Rows from block 2, named by matrix and row number. Rows with one number belong to one neuron. Each number is 128 + 32 x the weight over the matrix's rms, rounded and kept within 0 to 255. All counts start at 0. Numbers have three digits each.
# gate: MLP gate (model.blocks.2.mlp.gate.weight, 576x192), inputs 128-191
# fc1: MLP up (model.blocks.2.mlp.fc1.weight, 576x192), inputs 128-191
# fc2: MLP down (model.blocks.2.mlp.fc2.weight, 192x576, transposed), outputs 128-191
gate.54:079084099127146114145124099127154138132124161135144101129118153116184094114139129093124119181130079144126133116124138069183127131165107089139085144112149136115145120185168159089137126077136114
gate.55:077203122156111133092135127114183158087065093148108206173116122115121145087099135118134085173099126117130116077126145105076024138126108119083112132115094123089138165122157149135125102143089115
gate.56:056180142117108210098066146103156153121110175121149110161060139143132150163145108162160067145141082156126073106104166108125092136157158164081149136110118136106070137113162161123141110103202146
gate.57:168199101141073220097129126105188154203137190129117119148101125077114170037065126110166172154164087166093131101042152087170091143135144183063191104055094104127033091125050094097087137163137132
gate.58:150138157142135114119081161099142137146097110120116085079112096119143146184193148176131149130138121154115137122120124142180111100073123114136108095112126091095177147182117179151167086080135156
gate.59:087147091174107155118127165146083135133113094059106208133096124155109171144137118106170163123107143131133054126186123070102158105149106133113128086179100129143136105113126146058046185152180166
gate.60:102167150097097118120076105130145197141145088084132145195165132164149112105087152092099157128142117117134116175147170131103164161111160169081095126102051106120036114109109116113176163154093191
gate.61:136122143128119137175097152156103104132086108129051122106166108099138088112144145101136102171102084086129119107119115109098105178139212134127075125091147129128154083084139159065172109146119126
gate.62:090147115071123175122135076068113110186091104070126109118128121146151148129073142137121125131095101141123091092153094116104114053152133119122081082134118147123096138130111109154189136182116157
gate.63:145140154149084136094068142164169120096173114108121131130093124181140080133171152126108116158092111144124098132117116107103118154166090104126084054096135150154134122113091162102184085157099098
gate.64:121170116147115094119093167086221117131142107160209129085127105115140089119175053078141167136133153084121149109074174086151148169099209081157179111132124111118076119100030087185166128075148182
gate.65:103124116130137125131167166116109140113117129110133115070088142098098121133082102098180139193104082143107084101088119138150112111128157103093088159094096117112186118160092132119202091132098149
gate.66:111102100139130188162050121109076131103179115105102143143100121106064115148151121101133119190136110129110143202130152126110135121204121110142135195177107112166147140104124118104148108091126135
gate.67:117108187122152126130129116125124148074140099174144124139151092169100146121142159129139164187111115145116126145140178091169134118153114147133106127142141150129085139101157104095107115117127161
gate.68:101182125105072145131144112156117064127132054052116102177086135153103085144108099108138144204087112114168141150130067138166171114184138147201147132085162180184087158186087094155088158157113169
gate.69:101154107089099117121109141135132102063173115169207088096095086096191130120116074179119109194132183171150144135124121112094174097152169035116118127056157095146168079103134124122168124133114114
gate.70:120111162139136102133162161071038122146164173214130105119175112121182122100158068126079101143068095102052103225127116144149181151138061090102119077170150079114196136130119143172146088134166146
gate.71:133122094141081137127108125102092136098125065092083103079139098100125148120128097089117129109109083150166133141075121140059128105119134121167137126193129114086097136112180077066118108126127131
gate.72:143217116099119151113101150114181099095103158132129128133131173140092120166180105073096139133066121132099128117067116094120135116087083116190171127095045116159133115096072140051141112158108131
gate.73:104085165098060063089084120144138123105087152107133145120095111174137109124079119116146058127078129114164126168134121083074143129120144145100092134105110176069120050143176114064104152092091156
gate.74:103102065166120130148053121114155086123126132125076151102148152126092110127140074117154131142132088090088091072171152122126166165158136151123152093133099160104115136186106081111141133128135076
gate.75:077043123115126081120107101169053103077075132043150144128180125105155082179119149129113200166137145093101168107129113109195114092166126139113129120143144123090113153080173158107097101120101151
gate.76:146131174106135146147067159090118136128130126144167156156149142103150110131097166132173173145100162111158176146065122118092087101125183106163124104168099122160101165094120134126138115127106173
gate.77:098128115118099110163069101095135073085129105177119134154082154108155108168069075051130162148131107114104180141071105087152155221084087118057126121208169159108168108103098125096097144126169134
gate.78:074179118147126133114094074106094103112143101074168144120068093089132084109178075109192123190151129097148108123079153095107043112080109142125203174191111118124168121173083086105175143060091056
gate.79:077197120169099094118126156160130067099166129066136147130134104146080158129187049169079192109077132120160064162117142095066121112092098148163123113165117140100138131114177167117118100056135138
gate.80:124159106103140129120177099102086132110125131132132183131097136091076111146059108118114153131116143089161082171089124098107114103110148134140116098133161107123124047118087126134122106084130124
gate.81:149138086091166184165159125085141127143069144089110097114119149100043172129112124070136117159145166108111157088067182107082132118077139157109100127145102157147133124116184114142120119101209152
gate.82:123156112136140150069150150128112135137074127067163145152142138073139095084118139124158124143111026119145097124117147105092130170071151138098158157122120179121082162106139123146101093095112114
gate.83:109157151153061120122117103113099126163137153110153103211131117125147112103098157104107135160098089112164094157107089141140138122159115155147100048087146154210126123158092107122115109081115169
gate.84:132194120114136082131123126153098108105120076115077136131092099149092103136100141097092155112091125128168116125159129138136111092129148099123046164140106126180111166081126092074144128061101118
gate.85:070129165154116202133115117148166185164135129097130062089140153095089094184120114060098101097098139104137100183164120100162081098125134124150131117106082156059162166127079126077066157139112128
gate.86:124113157134123101174116158166141135168157140108153152123126124143141125147169143127117147110083110105110143122141116140160193130115091086100138133115139110105107122126158092077068123145145155
gate.87:151121190123154126077158120200232118162171110135142178125079122148147139078137121136099115128105177155166122129140095150166118134131151060138079130150065119075148132176066135113214116140138147
gate.88:087171147109115117104148157129100106166093102122111107129119172153113108153131109054112116133107099138148105150087120100111170126144139133125144146128118124128108100142172136115122167101142103
gate.89:143161138143084156140141122143110149168156142117099080088118107108161127092104123131104149153090110153109090175145143110168153086175163155125110116135122187150101158111118152121120188093199101
gate.90:138157131111110103161134132109084047103130102166139123109135132128161157107123142079151160113076128069111075153178126117220126124144155169176123107091166142128109161097081114158120123120119167
gate.91:097231135135145160122138141106134028121141173082122149137090113148211110155123034072074132122133101084153173076127156127129105088121115137111139094166012088096126130094161138110141163103159114
gate.92:120121123142085091073122144166101138137126097091128150110077145133167182123118076080115127117183112144136156116164111107086054101127167129100110115087180158143164155031194152129129144164130131
gate.93:075122103157137159168114109159175141155153103145114099106064136128085156110147108107142092155141127100129119114171140096124091171125128123194126159154121091089127132153115136141108110114123090
gate.94:085120101086171093204091093124134127103147109047153103099102139154134114049131162173133141157117144142130167107131155089170131163126094125118157105131114064158107108092164145103129068108108116
gate.95:094155145183131093174111171147131130141166144128177160164105134136120128092106124131169147134095043120135110132147128084107075103139106124137157146117098085113134154174072170099110147156132135
gate.96:055134090144133137094174153153141123127137130159153161128110139129209126165136132135173094114088136092099117173049118097134074126135117100153124149110127181157125099085098135166113071086119115
gate.97:085064118118122144119143046152156151114109123097161092161149171120119154107125109100114118138120109123068118151131169091104199173170133080109106132124125098112181128124047137078090131167119117
gate.98:085095161128115147046090097134167099132122073092119131090132134120106150128095149151128157155195131126153131129163118161129159138132183122102095124169078158128120131079153109086154136070160098
gate.99:130147155135151120100112136087063070105127102147197083165039143132177071127164143161137190127056122161125139121144168112125122131121161113117189065128109106099077107165105138175128124098134100
gate.100:157129091100100124125129088163190099119156114086112138101146134161124102092112121122072144106119099139151159083115140067114125170123132159180132156150118145176152102154104121140061106102113124
gate.101:139138118098087100102134113126113142187135154118162103099129120157091171089135107079159158143166131076116086150108125072159123125126107085186174089141146107137139133178129118087100130170152173
gate.102:057168099151163120152061170113138084143143082168093103080141133071096194179096115068099141136169106122161104131086158115126155064110104119144165105102075122045104075099101172110139145117175115
gate.103:148152151178091202102146086153100158153093113164181114137134160057140149100101130120154150146092113143150098100128172182106169124168133075117142116107148140126111104130042089090127118072164159
gate.104:146073087077124091099083158210080129088129142106125125079118154136153129129102155121116141114140066043098102140100138140120158123097121101109108114159116128145131172122097101154126124102151122
gate.105:071155123178171154117100166110161039134095119061076113140054136071081140134140088113162109132092095146081079163090209048151141113126101173173102146146104072109116102190136130136129088130165127
gate.106:086125108132103151142120141123109067105146175144091153119156156122132157075092124101143128136086153068132174142108157103134108128126117096146093173141102098164114201075102197141171168134161159
gate.107:084167128135177155139114137153102146137151182068134071106134214147085133122156036106151166171145163145118125091115134158158073130143121120066134159123089120093183104086155097147065101176144109
gate.108:119097088085076117150154132166116075095169174118121136128068118125091138174109093103114131147088167082186144096094098129100104127162096148087103134126140128107136157152143073156091179185102151
gate.109:081155124117098143178104075192105119123123078165145157133106107163157109137116107149151085107078113084156108105123100133092074091142163099156132122120081152186150154091149082162193089119121112
gate.110:082130149144112077130133148098126132196149068059172171086178103105081133105152108103126103140102162141160131125082127122136180120157137124131136145105109086092129127105171166091128132204166165
gate.111:169132117105063122155096187057160116139137082123162174102181126152105177148092129146132164190132102192134108091132128082076102126092169141130135107151165106055111110114147127126121106143167123
gate.112:085126156103119201178152126113125111105127172121118100181095126135122089089154109096168164090132111037173140176116126131162133092155144090126113083167106116159019098132140160119093081098160097
gate.113:129098156179195133154108168097074159143151103086134099195149173132117178103107106133121140135162151075126166176085145087187102099124115092132157103150053130111151122081177141112101088115060169
gate.114:080208123097102172101167187109098108104102150099123167079081137132169104103154147134146130144134067155169116097107141057147141118119099121098130130127096149148061093177092124158132146166142106
gate.115:084082119127196169160168158077113049102138122108209143114067128089154094176094118141136155136109157130174102120140100111128179136134123121126150166098113146108209051138058198081089130114154139
gate.116:109176127124114133122130094149083110148072155146097118156163160094154119157097128143081158180112135112169097135124145159080137114112136105149165129129136188097124079131167108090130098146157130
gate.117:159171082166142142129146170134104100145099131103094140124135119106151113167176093121078123197076100152116187137111176075104099109151165182127114086074195122148081116159119147121110119166128097
gate.118:118122047153153116157147142119108173108103106097194140123143107007140176098085128154130128139109163139070102104086125156092124080135126161155104118190199126142114077173037078114124101158125109
fc1.54:140094111112149161152081078166199115135124107130105111124137107146172100109163132156099117158131120138073202118137120165129189106169169108129073138135172104152177152137166158118112172111146085
fc1.55:108104081147154140144101139187194111122100162108120125105116137136150116163078136159114113072143149130175142114189117085133106127116113183103119087111107129134131110081113180106115097143095140
fc1.56:142114116146094100112129134153101121105122158114114152103146093176083142093150117114093061130052088135151093160100089127099088134123125077072115127100144096135083120143127102163133112137109143
fc1.57:111148101132103160095119107115136059130147122089148120138106100111084107104140144132194119163177139087167124125077135126104088093122120143148157116091144054046097128143096139136114089157040181
fc1.58:124108120111119114073163077136181131115142128092105064169137093087129142132088108156100169111099146125178091143191134120096133122163161097150110174156155149119141106139175129170196096127141157
fc1.59:113117150161141138100162122129131130114093118150146117127148029131127127081157120151144141076078077106069101174074127112098119109161138153104131068146108099143123153127147108111135112135106145
fc1.60:132160127125169210173116157131170136102115117172123067144177173145097083161135219099093084135073106113148191132112111099113188083092115076119114124147084125098113100123123173124097154092135094
fc1.61:086111135207151137129100200140112068137138141104170036125082144141154124155173065191091134167131147164053148109114147162150125089090119111168124082083155099104122115132139123020132107120156090
fc1.62:149109069080145178112090159131129137124162097129088131118083150129079125115136083147128120135071107145175121076114099144119068093128075123133157081076126093168154117132134160146140125114138124
fc1.63:096077184131165143091106126123120138106180094201128109136056111148112143124124167109143167077071098206067136115118070139035131112158162157116154068115097144095132159164120147145216082114128130
fc1.64:164145106154101116094073145098195139097172098159155171123156134143162089131124094093184120172102136143172163075132188086138129140099184073108138142152128110120110112141039138121149081085167118
fc1.65:135107114153169115159106080129155108124163099163169112144163098114081103159155096174172147117168150168224114132137158164122180086120137114085145155152169196157120111147157119191053128121076094
fc1.66:145076113116090150125073128079161173134116111126152089098018113124094134147156108127132150130175124119110171155149144127173133182157096108120189145152141169108109140101119106123104154127076145
fc1.67:120142154141108158159082135112134112143161119083105117153092140125151172093154119134177146146058155174089152144092095116144119150105080171152195065111109139086172190091175080121155124141104158
fc1.68:115122101166196075145155124145107159140155124130109189168140164113138163104125155209123119136208167120159138137164137139162121101090108141155131091139120133126192138113130156064148131153139135
fc1.69:096193080098140110082115117112096136125184102112147106168105135102126150124108071086073150141147161181151157083172113136111113125092110110120120138117148068147183103125114108120119134197139133
fc1.70:176151176106130144145090125081162110136143125049128058093090118156095099139148128143153154159096133127116134111095141134127120099127136155106137185141078151132030171146169067157132154080131108
fc1.71:114104071106176123132130093097149133128148131139123115110120088124088098089153090075146158106115093144135163128153144150148140103159156127088113180096134146164136109076142119137123158105078117
fc1.72:099135158147194131108148132117125132126190111085183146191067167153137166144118131149181152128155067121106110091132141187125100122086130151082105158093116137171123138088123158159164099092108168
fc1.73:119166146131138140108082142131115153137151124148145119126142172134093149134185086158159099102115156122084091123125120148181143118118123103124196091092135135205133160125090090129093135113125139
fc1.74:179114098114154154182135100113112146131158097077153219086153195172088129149175083108153141156127109092040147106130140102125083114150105152097111104168109113118137136143179163084187082096155100
fc1.75:144099119099102068123103122125084123089094103097103101142145154153172126158142134123116138193176124132079141137184138139114091109142096148082145153126156110113132163092140146155106119098212149
fc1.76:128138123116111033152139127135095198161127099088066076162128096076110127193082082145127158154129136108149103110179087160095125096129124155126134115121153123117115155154148104163170111107172102
fc1.77:099111150168126118143118079123137140112173169102109125098089139098126093121064097070129089084130055102125132098098141115077142194124112143128130097140123123126177114137077134170147114136130091
fc1.78:125163122123173162088157133148132163169088089077127150091188130125116157120082145130078128167092121131105121146165109104189139171094118089109120113130094135120088152123165185135108126187196140
fc1.79:091149148146094147122095147094108151137110084139148143125123077123067085162147050136100153128122132122143079160083128126092164091083125163140124135146139111151130142124194121137100138056127131
fc1.80:090045167140109128112143172153130136123100147110103139117117122190094085083140104132133152151090139132200129165180157143177114142030140115139115084084092176108121130117157134091137104153099142
fc1.81:149162143072147129202128144109160163134177130154109150192176119154149057111186170102108108147132110133124137130090142126129184147118149163104087079178168174123185210122149107090126172100083154
fc1.82:154115106133151105181018138157081221190143075144151102170177121185132085139152113111128137102149161146138060101128147088130143185126180101103127098183133045098081130102141135101139163123132143
fc1.83:140121078099140074105137144131107104139138112070128127118111156104036133167111162127089095118155136074101139098106154074109173173124142114156146149166152155065114140140122186126149184137147123
fc1.84:135132028123085085150134096132134164108100100148123196126118152151171190077161101147181142142204083095098138110135168099117171185082124034161181108117165100125168126180134149122136126115130183
fc1.85:136193119055182120154176168105163151091101188134153154113181051152157143108126105118151163160175161141158079161155176149080162087084165104138127116094182091101123056167157115188102113164101197
fc1.86:115110118178119176126084147079095148108096086082098156139160169097108146133129106139141118158152155119169080163153108104088122137138160125141168132092129112168144128153093139130121136096153149
fc1.87:146072201174102100089134179162175126141155114092115162078100111098093124088114095132126111097135073168171152175123133155157106125135101136079109087102110142110126110097120165117146087097144125
fc1.88:091125099129128099122131136118103122157133122141082139106115152115071110137147098103130191150126143091151115135110116114139129110121156101119118126139081164174161126151201100141076100100118089
fc1.89:118126094079129158094120132093174118067067099110184150146118125152161148143072133157135147156157128108138141114117152119059127109090126087088166125146087086166104102166103121120139093093049146
fc1.90:136164195124127211131157115090141148159103135106120184155136143089089076128095135125116099181129104120127125093159140144148184131164122142117161162099119107128129129137126154166120168134102166
fc1.91:159122152078150208144146126121175098116143143071189147133108135137141085105088043078165161112142059109126137078153141086152085165145139136164190137133086110110138151115154074167110214183110169
fc1.92:175136086073098172128076131162040115157120116099159177118100103129136123150134093127140143161149144132169129127121179148072147163098121197144144109153053124116164104161150125121148122137089224
fc1.93:146111144121063115077081114133114101111132148107140190155175132130146162148163174114128162152163149151142121149141097098070140116098122132066068098187133171164140147137145148110199086059157150
fc1.94:076172068105074121189116123141095132121107119128182099061105110141147185091083092096126105089140144173162108129146113155140151148113105157120117100112143139087126078118135179105120114163084109
fc1.95:173097148112119084157098163163118128134117133115148099127133140112080118134145070111172135162173136165132139152128142100146082124105129117158156140079139110156128135074137150149090145136105069
fc1.96:111126150200171123150126145074100182092162074117170092102124144086164115206118159149163094128158146108071132146081077070071079106117094115084113143171122179108104167089180138134071158084160164
fc1.97:153071088100119104096111144046122121092169069099123150104128120168097106118133100116153157111164125184122136147128122142122147126141098059144132127178144185112124159128089097132146162121108115
fc1.98:119097084168117139118110178131141140119189150129123128127121130110159134132125100154131153100162154171145129070057116084191167072152124132147150101105186096078146123181093130108090148113167160
fc1.99:125116121133126128125136169152079103099136138093165143182122160106204107147132081187157142152106110114106149129153153123128131109130153136095165109098136094140112085135106150130104150137149130
fc1.100:087163122072076107114082103160186096078139143070150127123157123180136133098107089103148141159098205113200115140148164034123124166126089104126119169094167155135147116094125149169202054095126134
fc1.101:097123134031094122135115087127089106095177116159132107077127142138093179104119097127125145128170171109153122131146193160157122200059142094186081144075207111102114143110144105140087099175094170
fc1.102:199130119085106126114164104163083111140144121097148146146176094145153058127179152138129131080061103182168112106167155091130106142084120111153119121210155116200148141141133135113135145161140180
fc1.103:138174147166115118136160209118201122149098161074110139054112143085140146149086093136142138112179103121154127134117158121178065155119179149174126141116134079137110055107091123130183159191134136
fc1.104:161134111116096091161096145103086166127147111130191100091119104121109130164103106106142094128124139139103133174103118120170085133128132200140149085140155134185178102121138131105079083090136126
fc1.105:117126105141120086118149090120091158125132124142174145063155122159118114108164124136098124165119109121119131093160077151112121144119130124099181135134142148145089118110117173081109117089123143
fc1.106:141114111154126199098139120134150155096130145106100119140099161188128174152132115100114144142144175153162104058105121106113096172093155122106068135102111137143157095128108055149132076076126140
fc1.107:107105148105133181164171149078121165104157114147099154131151158113106124084103160128173156126135120102142093176152079159113152116105136175139128142172070139079041139079144133156163093158099075
fc1.108:129167154118128108123134156096103099053156108071140155168079121103085132149163126170129157121155108151126091161118139126092142043151132161080114144120178144119149112116098075115195141165127176
fc1.109:089124193129136130130105099154128129113160124153105147115101167134158106117098080098107118099161105108119102128127105111119113128149153131159117136139134178178147134099159130166157100174121119
fc1.110:100115198165161142074132100105120115168085130163117142112169085106149140145103156109144103136152106133108133179153102157120143136147130124136161136184157158114119167159118113107164162148090123
fc1.111:181138129123101102133116105088134167160139142115125108099163130156132131096106173144146099121094184115163119083165133108070120131123137140107122155153160139124132100185162080118091139152127102
fc1.112:170144087077145093104123123096153125109174113127144122147130137099085180127102156143104164136086194142134124094200129155095138202118103141138111181087161153132136130088101141104155136140095111
fc1.113:170174124100132069150176119153106172088152179038152129103120159222082124105170115101166123093158130121106181133086132116139090146183149109179118146103117132114147098091147155097154105173156066
fc1.114:125124100108148112168100196119131117146153132113146122131174186093166115104158119105167122136154096102097133156135130131122150137165105112118140146140128170128096130167129146110195123163130106
fc1.115:142165160149109123107134138144142159125173128160074145183123145150132165088137121075130131113097109147023130118140136134152159122126114105076117125165120136155077144120142130105187179089079141
fc1.116:158108121131136118099139127147100115085178163083157145155100146137130155099101121141126104125090127110064110113107174169101135193095090138158157114169146143114142131126084188067133101112102046
fc1.117:182157110137093155121210115090065147165129119143146138095158115117145127123067082117114171149101074173102144116148119133109096119118166166104141179067046118091093145137110129161098075199134141
fc1.118:076125169113152111116123177132117138127103096119167147116128088112075093115113088141099087150141142134085095111132123144136126182106158069106112123125137113121102122157104090154149058135174099
fc2.54:108108143135197153152123077125123106153110171092099181116115120090136061112123132104101034135099105112097120136124172119102108106154130151159057120092169071086150170128171146111107157174178088
fc2.55:154132124148181100140080157088147161062151144147109161085081124159107168162120182198140136128078125110164112110136106050169133045108145175120125178161116074091125111206092180132117116082147136
fc2.56:206086111214127127121114093123096131128177150155120091167163088115122136128186127127146088130099093156130120136160115158154176117144130160096145152106113091166204156133111174139109063118142167
fc2.57:061074130110030129142122100132105162131148128152137094157125092109131098118115110153120155121137147134144079139026099104144153121089063137110121123125126086126110156145124167079112085077125119
fc2.58:115060089159116165159178085149142127087164131150157126153135100073140112132134126154129145140134078136103155157114159177115160092147147122117135129135121096110099143165203141114176082133133148
fc2.59:141168117107144123112141114124152085110136124138129128087091059134075094107194187113117167101124063149150145106097097134108185107156127145120159133118128148116089127147127165120112118178095117
fc2.60:167171102125105145122079125106114098163166123084142114132161135122168078165137205092156118054123155149125195115163134131142125127174121135186161136115073102143115114130113190178087115098126103
fc2.61:122097165166065127137117189111116115159121149104166157050084136114121141124130106155104085162154131104099156099139057128102094108142169087120114127051095089191137167072171160070054110177143076
fc2.62:112059122150131130118104081185109144116108149123115125109122131167124164088119106118139111140131137130126193129127178114150052135097090133128126107096118147176096100176112149115100118098154123
fc2.63:087137128097153208134086147144176180136169123119095159119113122186118123123186107065108159097169132168095087125151117070091155066173100128109109063123117127086110138110194148128104076134174153
fc2.64:155179156147076173092153142159075170159144121109152111155192105079132091128123111124127107160098159134131075162135149045168111121133139197107114114120138141142130189146142139135144141116137106
fc2.65:061109128097143176112155106129163116140145144093095079119106141156080072109111113111116114065046101149151135124119124114114158088141147120139155182120152153120129133135004121158132101179080115
fc2.66:094110091068129148167149136119144080114124088146178193099138135155139154156155148135144138134205086106168183140149134110137106235139124187217147131116119135178167192149128127152189138101160138
fc2.67:126125117102165159076103133122154059137097132139115116122135155135063131130050073159119105121133143076139166154089113146079251138106162194120103130067118110164195125159123158156133157179092125
fc2.68:092163133117140113089115081131112055077099130187131115065157151117142169150132067195128109106155101117175130170090153146076110126163206124168145067137160151144169110174091114094124115147175074
fc2.69:077144090092124077105123124114114116096154113172146123084123122133153154123134154124114134099155133148134087140162127126169050136148112093061134156156119082157197160185080121175102122119146130
fc2.70:122183161089097133190114137146110193139135154127112118108153154136148091163135153176160143145132096148150118115107103093125123170165138152104084164120101151168131191180099133127097130164124175
fc2.71:096107141167149118113125136146148108116104144067167111105144082112172144152141073146168161132079153130164101133123129129137079116170064113116127135089097124110165105059158143079152127102159145
fc2.72:146138174090127107180145139093164035131074191083136077117129174135073096115070135104142183099152149142093137114106119121182092140089176161132127137126148158176061081194187108114110124109131118
fc2.73:157122139132133160126095118080140182132103151169179109142076146181085091108077087106136097103072153107145082140062097143146122135153107136097113143125120110147087178076177121144091161113064089
fc2.74:040062134122176119160116156106119134148108093151091190138086143113174124119154153138142129092086089145179138088117084104159097089162106120089103092139089147143115095106078112068081172172153065
fc2.75:117076113110093111155131112130104104114122133141133113125175117168113108123129119138129124134114150130112142146157118107136112154091097100138136070117090108118151123115127090081149133112156094
fc2.76:176119176119141124197119121096152139126125131141181146129151080164153128133151107188144161173136159141172129115153145158121057112147116129128121052092137122104151155145134130102116191109104126
fc2.77:118127129190144152135138104106137178122127082146065149131104114107175125147161116063146104159144135132104104138116079120075062157108121123114109107147054161063148145107122123097162127062088111
fc2.78:118122103092094108183126161104162088128165126092152129124151112105111170147116167061084118140166101152146139124149135102160114154106084117193099095149132099117138103162103069173162101139195183
fc2.79:122127065130143091113133095124137126108058132134145132143085115142147106106122077150098148109157139165099098116078149173109075102140138094151166116127135183141119140137075133137156124193144133
fc2.80:123114112156113137091134149096168172129115149111145161119128120100118099134099122056145100108117100117094081098148131136116152187112105155094050075171121107116056194137069135146099097141173216
fc2.81:156161136139118151199172163085111091199149088092121079164136161119147120099162121088121150100163101127106127102147154127080159155086078133113165133096127164080180141171182124181125182152163169
fc2.82:129168116139062065174102113164128102178132100153166129125075146171144129140128139197048170084172159133136138158186122082185122185111135135114110082138137098073148173106161107104123117098124125
fc2.83:141084158126179064109136112104115070146128120182166119144096126086132120065131131135101042085135134070035143119130159133050119106113121125121128156075165197153128138096078122124152081195123154
fc2.84:117164118134116151136111087136146096092097146192187150195123121113117182054096153179144147136153101165059159111162138079130112123157139123167114165116169140153149146103132084139049112143162128
fc2.85:115124152108194105055104191143101131104148153107048137154143128130098148108110157103126191121161190113211065136116136108065153130098100137118196177166095051201149089141118125178106082127080219
fc2.86:115157129136141144126112162103117142127141140155032097120117105124149157114086151191157117108122128136069090085155135069074142142066130094113141163120105161095083128144131159154130153174078074
fc2.87:108125136153103121127086129151112152142120129132094068150185123116073119169147110174115129123114121115083121150119129124095105183123134154142114111083097138147065138178075130131131122115155133
fc2.88:076112135144083090095098127105138105115111092124142150083120139062106079120100179097095149123134105090106126143164124113115122097101181105089136103137101141148159133113127117113128117117079125
fc2.89:102093134053120130080104113177121159104145111144099119102118143135125167137155106165122117087185114110083064092134092113126150122094108132151108121132085108120176112091156138192119058109122083
fc2.90:154152194116152128100143120139087101162079184160105046109097067123099134112116144140128120139180133108054093120097129177102118168160111134140159165124130156145135075085139127184161104133077128
fc2.91:152126145100141160181132168094164084096113107131131146127160127140122107063130147125090140108086217143074117109100071126093117217166109173153123134143123099137107120142113095157156173137121122
fc2.92:181139105039108144074037120099088143146139119139162084139114132186152100168101110173061152215145144150174117139095115111089119167104186182116139162128058141132153159108095102158138102127162182
fc2.93:166094178121168154053102113156097107108119137199092180157164158053156116197197115126053136137185133204196153131099087135137095082094126133068151160104131174140124188167116141121133089111120115
fc2.94:106092187154146128191121092114113103173104123140120131140121104124162164139120110133159139129150109125177073136166128095119165112110138080127127139088107111097041130101143141145123144092162094
fc2.95:072125121178103104118142123161141150144128103133161102078139136099132156100103106118115149114158134152091123162107128165147131106144150130082174155058153118136124135124105165081019130136085146
fc2.96:046133136170126073127098153060186145108143137111132080140139166149166113134102192170150130167119114126103149156114153091154102054139136101107160119095063088121082161170116184166137164166120162
fc2.97:138124165157120108164103091085100120073171096146147068110098095114135127077116095118188136119186121129146131124114097181166145113171128123112159070130112126142062172061081136127174101170145103
fc2.98:129161079157138185176117083097145161177152168180107144092149142127119100124160121142116125129172132119116115103128138138116094099143158107146123137135182149118062188178101106132121096137114144
fc2.99:066176119119092105150195173099127136135135133147169149161106134116119157165135159106119126158118116154163110088085161178124196124140119130098136191120102088154101162114129072116111127163132146
fc2.100:105101144124116138196129149119194122144130077113181152161170079053111104052082179137130118182077159153170104099136126129133133109109087160094120091127087117134163098072125153135195105108123142
fc2.101:130097105080061147148168057145180098100127123140178126095162159100086176164158083093114125132169185187168113086057118069119165088039109121147135177075146104085077127084128139104135149223142154
fc2.102:092181145135120088155140115084090139124161085111148160202163071143113121127065146092118070145133108137156179138105165151124151134070087081107170134130079154133143113150161103056130179144176140
fc2.103:146146169190137079139149119140167104211148144103127052084137149128123111100119126126124157098139117133132139164091130149192100104117090129180118141095132123166092083089095099079119182160105136
fc2.104:144092168170141105172119131173124148109091132121132122134137108118206151132130187071092125162114139131120130079112121115145110081125138188144125120074143142188153131130167115099115103116108176
fc2.105:102145170135138149114156124105111130142159111136134091112098144080097110125107118169148146169137162139100141106150125128131177119119118130184113171142115108129120063170113204064105084157143210
fc2.106:123136141162130114099153171132097164125107162150145140147126103190153158178147158152112119088159126173154143143131129104151176125099135134145139144128091122119146128182131081106149125078124126
fc2.107:121069087104171136114150076096126086109115138156088210166137101082135131128136171149179111118163142149162180156141097138139104130125113137155121083129195221128133117112123190129120106180128108
fc2.108:134153089121140090219141160139086085110156097058150140113160154134071111144100151102087155139089128140114141154121143144167197148116134130101087130126127186137127136139125088110108208105133123
fc2.109:115048163130165106134133131110127098185111101144145167132090098154137110124127113123135112093120130160081111137141102121133126122123148150131105137112113047142111106129086180144085165175108112
fc2.110:168157094150125066120127148129119102189135187099123173093151089129097175155151152099099133129169102179109108153158138106145152105165146132131151158093146138107161133105147135100121172132110151
fc2.111:169123139123180135144150118136126135104115108106103103119099172147095160108114178166187118120112144145163154171144107129191138123126127134179123088118131064135146110128143138166125163124112095
fc2.112:141121092077087104109158218165152113116124140174116140120123102108048156139140104169118114122072151165079124135170146105163125107164125160168090157100134172101097100161100139083141145177106144
fc2.113:128115127138147132144133166073102099142154133090158116172109196178156113131153088092104171110130140092157179123158113129190111130169120083106111118138172139116184126128082169091174115147143115
fc2.114:175126157122187132138130113133122119155170085133117117079152135111128111110157128110081101127115112140151152102161122115157160130142144118166123154133142097137125167155124082126131114129133147
fc2.115:102150164163116135159174194118196123140099145101156183131137091119102133138147102161153131078156127151086169082097133173124080147098147161113197112117088108165076104121106140134141091093149176
fc2.116:161171147089121107123113167152077117196159148141137135128111118067119145105140153163085081172150104145141124104119119148139200161145106156155114134077103126119111166145139137063143077131160091
fc2.117:152164155097169076118127141156136177085122144174138104160135140129086109129151104136187127077116125100098102172066086157166163115121133142110166058150089083092126103152163091177135139125126085
fc2.118:104119149154167132145119133154144136151177135121118098128144149138095071149145114098031141118147155137130163151109143155134114088117137119156088115118133140116081164119134157152144101145162169